A small image embedding model, trained from scratch.
Training: muon at rate 0.028, 19400 steps, batches of 256.
Rows from block 10, named by matrix and row number. Each number is 128 + 32 x the weight over its row's rms, rounded and kept within 0 to 255. All counts start at 0. Numbers have three digits each. After the name is the row's rms in percent of the matrix's.
# fc1: token-mixing MLP up (model.blocks.10.mixer.f.fc1.weight, 80x256), inputs 0-127
fc1.17 090:158135106149168144114166134122202114145106098112147133150127064110156082132160079076219139085130176104152128119139085133186198150188161163104149141068125118187116121138135147149105127148200176080108177179124065162134129145123178150129135161144185139139111133110140128126143151122085148099093150136119125110118114160065136149126137123180115135162154214106107136123164077107142171129066
fc1.18 087:149063077148123100187179123131097104132127123107141160111102185205109116095116089167173104135143122124091130133116068109147166205101157099156118101119148152101113164180124168097146141089072149101211129132078169153124096042102140090107135169112152160109127152162135122145100172152135178186127154153119171126149118111110135173078143103146098089157160116165104107105120179154156158108110
fc1.19 107:134132153105163135150156134148097134151108122105144133167090104165163154142182129118107104124143096126140128100126108091108143206102114148170182160130103110133153195149110185199147154121154093202032217079176175190118168140137065122166109138114136124125116126173125156125108130106131125131089144108114121141115161141125093093134095094172152092080153152155139149106103112059116121167140
fc1.20 091:115095141104118129155132070143085108152173133130167115105125127106113107156082140196169150136107157080088134216116154189092124084138113140129127158142122198144114170129064088090144097107127155129155189130102108106116147113142095119168072161097104151142078145144094191122164094075130183115181118188168153175090162119127152150154140163117156147118114165094161139107173146152139085118109
fc1.21 104:148099098160150171148210096116152159103144090092060135126076159109105072089168148111118138157092100136118185135099121050148136129054103145148097126086139157106113106106152151129072132108080117165120110154143180138142115141135204172167222111099169075121150130131101127166161147152175086100160150174157104079187105140124098156145065110061107157104115118161108112084194115148090153140116
fc1.22 100:145095097163153135104080135136135144122111174089069189126098097123121106093112127120087160119111183088124133115138138078116044162142143122140110128174081135137101195135065077102100127123163122158086108164114217135129112133106125116112126105109129172167164153130120096031144144101103110167089188141154187191137094110102129103190144143200144136187112154128191155114108146126152077136156
fc1.23 106:113084120124132115116154135122093058162093096172118099094092121166162220168119170113148148118152097128163195149122175092113078155173091095147136153152162112114131198144109167103087147054027120152096119174133148120150135123156147069153176170146166084140100105075118084126099037117139127109115123186103111085157123119126126102148125092120110108122143083160156096128147140182104146180157
fc1.24 106:097062144142161117170069102131122122091128126124153106139157148133155151140129099151090146156130086139106145094136110139159163169124187121105151121099113105115151159163121080188118078160138086118096153120139149181124073103132184098143107150166151103168060084053168116112114199095145117048159128118123115127137112123132102183122145173104148101117083138125110181194093167171088172092186
fc1.25 098:149111111163138064144151157119109114106175144177079148161124131099167236143136149133115118197085118102161122153123058078172141099172137170143130152162075090093063167103128123136120184071208141103160103102134130185132118189106143132154126146126147155075137149137126169104100085141095147166075158093106159146141074125155125121136178139101143126141102112167126134104149158116187133154173
fc1.26 102:128107122159131132153076104154097106077125105148120038145091115116089168128118147129103077090172148168130180048078098123070149120113171199118115133117119143122133123145117137196166110155163133122139098063117113138123158117143112162135109166128143086134054128138110090175157143117169158150133192085096076121070145130150155103127130198143171090129074142095075156145212135142173112121175
fc1.27 107:146164110117118200140108154127130170129113138145102107118129148140129149156129191138165151145110076080132135096161117119137075096104132121163133193120126114171156065171080180143164102132165102086075057165090176185117148150140131131166193151148087115076123030168143145140163145121114079186116125213104172125113119168161132132096144138142139127123115148152125194137110167122092106156106
fc1.28 100:124073109118100109150105170107097085115181094097107178122143168087156118107146151112154158143192115170103094112074140064120094132109121105085107134143067133068136137140177067109109107157160095156111125131157059069158142123089147094112189115102134156167130069187233074140134136134110141156074097143134137117104125155203130128102075107108136105101078160161125178096110119153057133152162
fc1.29 107:125180096114123094113175093167179112116149128115132149138147094168102180178089123091120130135120134183170153129191140139152119123118151152155210078117130130107134130118147084140149180122150070131070162106139146041164113097178172181116152101097159114055128127172146164159145191104132114171111076125149203174175138100121135108127127177093168135149097147127099150144152127156206081103155
fc1.30 102:147129127134142160142096125161142145109074037050089098131082094079154125061166155133151137140172134146099129145166118104105044149111083142160171170067134107145178116102117132087136129102095150111094062085126112121197157121168158115075135122123089120114171084039153186140157140096110112091189148133108101152125151139167146149141177164095181134120134174153052143158124117069173134135194
fc1.31 110:144186163136175104147126081118109166131134141087120122099117145134165127073092091115142144114150104113124131098123175100141212159101135145120126180134171085063078114147154132131139095174101173152083139146113074093145136115178108056155102150094098110112139083182134141107181198153073107141157090144149094134100123090126167139113150153103127162119120137113141079157090111103139140105173
fc1.32 101:112092152154086151101165159113146120126132081081129185095079146113099074104106155165112105133150124190109116136156138117125082130143146103099184081122155192132158087118160092207113194085119151162150117132180181092139136134141110160091083122086105124104206129116158205131181125105109178117151117087161133168166129127102129131152193141130117138161116099119087042086205119129141103065160
fc1.33 101:047070109180127137122179118123092145075131153152076173148115116093163166105148161121120176143116170091108088146143140144108141101125131135108170129152128095105143085165091064061145105150131114106124141102094092120101191122154178175115131183124137053132104164078114145158088131115166159139186065132131116160163075211053067116091155113129151132109152090080150127069201139091092154138111
fc1.34 094:151164100059116180121123131147058166134082120112159145074187115193134126120106108113154145166158114183107187110125077139153088124159155109126133103110157198189096124111171090133157136135140122131143107114193042164112091120082110133159162098135167103143151113129125144132128096127135115135111147151103094086132136111116167160187169131124161147128110179128137089090077124104104139127135
fc1.35 112:139119136081102184090152074101084153193036112081110090131102181102109146062127090113104180174128133108126167097150130152098074099117089121173114153103151161168136095114135138127092114134120076133145131162127132142167109094149141082082098165164146160188108154127109096136164124118128094084080097136134118104150141089117114110105066153151140161126132148123147150133088177162097150115122
fc1.36 109:091138150136128145091164143117057132173093123097137122125208114185118109102110156104188106046134094117132082131129132152162164138147156119097137147127105174108130151148101104118114131070142087104136067115131128140093140082078151140121066093138114114153156123122073120129155019132128110111127173160139207144122158198112118079080140119094145107127094125199119119081130144101114116137202
fc1.37 099:149177144151135175151137086103133120137134139110124074144132170118095091107127074142167253177120146133154153107145094185143129088095174085180125186099138101103135111175086101130154114108090128064191171161156147105128132159140121135145166151157105128155159103175156155070110138063164091096165071104112129175160117101156071166154098137150148120137086135123161152155097148086102173106142
fc1.38 108:218126133183153138168127111115084106082172074144132148113140148150141161081144101079146124144103136107143149094115134110132180185125131133139049123120101121175128166157120177141133143089114171126105149143088079129123052190157148149119163123135159096127130153077138168136125165107115216082132080142109096107131114113172095097106190048121119116095093063127145092139162132121085141158140
fc1.39 104:111090103135128114178161157157127173086077119180147166116176143109145146093154165173136129090109141119123169156152194114135093115123093110129106177172156141089098141131146050132168088128181087153152157109162143210154110106097088084067187099085170099161135138129105099170065147143089079143188165157116107158143107106113178057151144123062070142146150171117084131142147037120129164176133
fc1.40 102:186116092106116119151184099094158183134121121072112085098137124077142145111108075058102082129087207089076145139114136144146035098127166109181155150133115173165130126152089096160120092078066104172106068114180131125151096134157177100114161111108114130119075106108083081144102081098083083176158113133194154087112156093156096126103100108125161162097127107153175144173160141130117138149105
fc1.41 099:123086114131118083179132157127128083118169168143093124131162120121118115091135068078104129136132153114083082139095152144122139127130174084155171111191132110078139129099131227167159147128133033107109101116138094192122166119171108109151130147106135109129192104165161130121127169096141118161099115101142096130118106130155130135114098133154096100099100107076185177146090129091101138119083
fc1.42 106:055090184092193186206130160144129106079120154139083137110153110126129139175072111072157117128106106131133144084158190108176143078081170120085103130195205165102187102141062099129094092118113100133181225193151087117148105126144097106137071123083120129110194142146158142178134126137128114140197105146160158161123154172145143119126119096098144164167142155154128143131097082143123085113149
fc1.43 108:118100130175161140138093130095161141072116188142133070145125083083107096093154127107067101107137109122138086084109109162184096109126142091109095105104106120105150142172136099106106100138153114085098144112034091040146120109151142167117080102128106110127080131125159105154147174137124056175132113145130121119115136145119143159160146094110143147170144124096135125059136141139105135114126
fc1.44 089:135122060143117161154153147147143142118152077129127146191152116191164192144122141118133112124148149111108108159145100163121115146175114124180064144184123090120163180134132083171137149101135060153099153094141101160156098094089164188062168112083163128162124118136118144164122150140156154140127159133163119114099144087041132123146136053142171127126107138169140114142167165103133141131097
fc1.45 110:115118101114094169123147162095174099117179177135136129143089135114115107073138155172149130161099120195136144129089173108070104128162133167127139158157162165125148114103169088103129136140119118109163134097149135202157161079127208134138122094097094105092115095142110148218133133161070155130167156111094079104118149172100152060120081062124098173156126181124096102117102160163085147154160
fc1.46 104:174092141087148130171209161073145137099141140141082143137143117141208189126110142119092090155140124164120160156199131113140070091166082184165154156147174179092157149092112086196112077144147167195139143136166165106140080134066086127112102070088135213119155137117111120104109135076105108108123156080120138161129143130124168107069061111101147111134144157109113114166097107186151165146067
fc1.47 094:052138174096064115098196135100052125086163214138151126109180131119140118108170153204135171105130170152154082163109068121172147166099119139145127119125149170146112148159134126163155107160131106104159116102141155115139154128157122156172127176154135142176212165135142157161097155158139097134096155034145195158135124134126089151124170157172134100177155109151093150071125164158078124118042
fc1.48 095:185143123084141170167138063100121137106142172062123127111143105097159094120095172187143095128135098149140129195097121139122185100133158113097077121113143170044155103168146132170116098130103106138119140137109174114134147109121067069138108071150176116176100166178101116121096151152084147117158128173149087129121134127119101111096152143127120181142162151155164144122130124146093131121141
fc1.49 090:128140146140110116090191134077103134133170163084134119135125134134115117155165187068128119080116150089141140148155131113137130079125110121110153150083095189168187176220155145201112138166153144131129119145147128127198085117091119089159126138177102111152125100144094094119113145112123115119172133165136104189126134100116090112121078093091183152072073175117090146121137078141134125086175
fc1.50 095:116156070150118171110130086096118076150074106116130162171120157097114065099159104159176113151111078118074144144123090154088139149155129165146147143145123171077149179168114115190142136143121099152106136153077113120117198166139123141137184168165100076108131097052115131125156130101112128155124178110155123112111146086188169121176100181135147104132101122120102134137121169185168188119128
fc1.51 090:185139119142159135099096138130174159101134205141105128161140075110108094188108195114135112099168164121120158104091101151194132110113073166111079121096115148084152116077138119155123153189168148165139105109083120118130168098086124101140123136185099112151020121153141116107175154170141110096096167132155155129143170123194133159153123122096187148110061056157166168097125171084135174121130
fc1.52 103:084114182104116125128125150105175101179123120097128125126187118134105153155129155142119137081137148136158161180134132171123155147080124088161171157157096082140181138101073145176116187150128110112126132042168034131170143167169118096119135099135118124126139184121118134075137135125090138108050147171095068069141163119129130151131193125102068087164148083155114100072137100091108129157140
fc1.53 099:114094110135129154120217141135129133140163153170112145111155116113213127102154100087149101122087184224103166177137100105148169095116072152171107133103135185149114182154222111088135166114082110130086111143087144130119114152116137138145192165115108138171153128048185113157169105162115170100155114143126112079123100164096145119152111182119118094148123110068079165096102132168166184188112
fc1.54 091:097158152110100129123153153103099142104157078114113133146140113175075120126129164129174170055193192144112098110115098133149150140184101138136104150103102098097131164107169130107098147091147108182192144124119144147117133103152116098104103181117111099069136134116107100104143174102153135067151102184084103097117093155216134127084143130125104110124192097122172130174177056154161143093165
fc1.55 094:105105145122169155122148107087230070131150113103110099135166159172099077166179098136052044151164151081106075100120116121150095159097157125163107089126086132110139123099133145094134104196132186148134086174123125088113093152115127142136097124092122195187163138130110191077100120170149129133162120082180187110139137116188128118164125183135114140131120106173123099171145080099137095161124
fc1.56 107:079096190112120140150111156118107214132086177157125130143108132051149142085119210116091168124126127134115153116072083182121103116105111093155136139152169071109139141083068127109134124159166072109100169090162110147074177136158119129083149120131151073107172125169110144126102097133122107138103126070132099144127127163123081120084118135164136170070171121126189173068134147033114116115090
fc1.57 104:084137114080119177138078091111141113127126151200195090167115139100122114136149174188124138095138109165222109117134117179130047117117115106140162155111119078095175129100120097073155125158165093079156105136119177156104082118112164133151158089142183123138145128158122120113174104091194081182082172088146158116098151111079082147160141126100095139143112140137186180121069116112122134097078
fc1.58 090:124099091164172137170143161135191127151116164068144074111082085099113114157108139106097191099147148082138118086137079096151122144117085165102130133088062125114124096126121129094140135194120130137139140154164136162146169113129152144095099137100115101127153174151107166182076084124058115124144077071169114078109152108100150139139084148195140172115079145157130102131122088186183128138120
fc1.59 104:123086107173141138129064136157125159162154098119127081116163144147097107148171189088078067162131103148090150071082144103089154093164158169115112080061092204125105112118127164138070180149167150164139091120130162087158158147138170163110115185174116169169124155150143150157161094160131172156095083099091063087082114160083150160119090181134164151130113164132124155184171191094129107153177
fc1.60 099:093135113171116080143067130148179156142177125136118104104177183142113117115143104113154070131125130110122128131100162108142154118162137112084128188153174122119167155121148167118152154180164182155176158093063130154131136141154131090204188074081041081133177088134167135183191168141122147159093106090137125105121121055119136097183150146098124125098104095123157110111184115108129126120128
fc1.61 104:157128165129142138147087206157123139090174164083125186158140068100140128112163152164116123122157160098116085124153123172128181118095130129145176132160171063097146131101123149152165067124110175114078099117154186192128132103089170103144142146107170129196167172144054126115122074139082125156137145132156066158150116116078121115094124103124160138165132179137126108164117116203124113057129
fc1.62 089:135137134115178175105111126100174174116162183170155141148049076140130129115163119121141135111101161102140096120123099164129131142176170044117173176196134072145161207138155108093122153154126115140121151072146116117158152095149108128140142181146093137181126130071125133177090158095073148166095107157107136148099135076143124095099125122113146084185151112148157130110146170090197159137137
fc1.63 103:089086161075126167145157137123161076091132129115145057117148218120119077080159211120199093112130139134132194106074153113145120076106079142175160092152169140123079145093156137170099171104125166157131099108175162122117068088134112134151179105174166106172156135119148118140116097101101123142109132073103161146114096152107092138141084077178100161149129125107140145063148141126068129132096
fc1.64 102:127118078141072165050146111145149106092099090064177131130109066172089141141090148121174108123151111139120171177141132088126158112160120125124182139119168112143137154133146111130089198073047123111146116125139165153099123112081150135181154094158082116130110066176085119119100123130120163131183118170085192120157131103135132144117097117158113138089171161113103076114121098163178086127066
fc1.65 107:198202117108205111156136133110105097131122170157158077131105124179174104135144120104173097073087127037112140107136084190168187162135195101150135154168119128175135145146096103148141138137116164074149142149136115148084071155130129117098137093149122158130064135179085100134102111099097192147094125128165196153160093121134052097089132134193083134130101100158163139154167153140146137147139
fc1.66 103:175120143115162197160139129157084136108152141109101098104072105118135115122139157188109177135126089099148058137160159180088148124094122070164085190151117161131132122182140109083136074108127110123136104085135127146153097101111118130196090124158144126091182177167099134077067134095111112074144152193120184117191123081087076133121138104099147187195179136090154088090109151143152128166195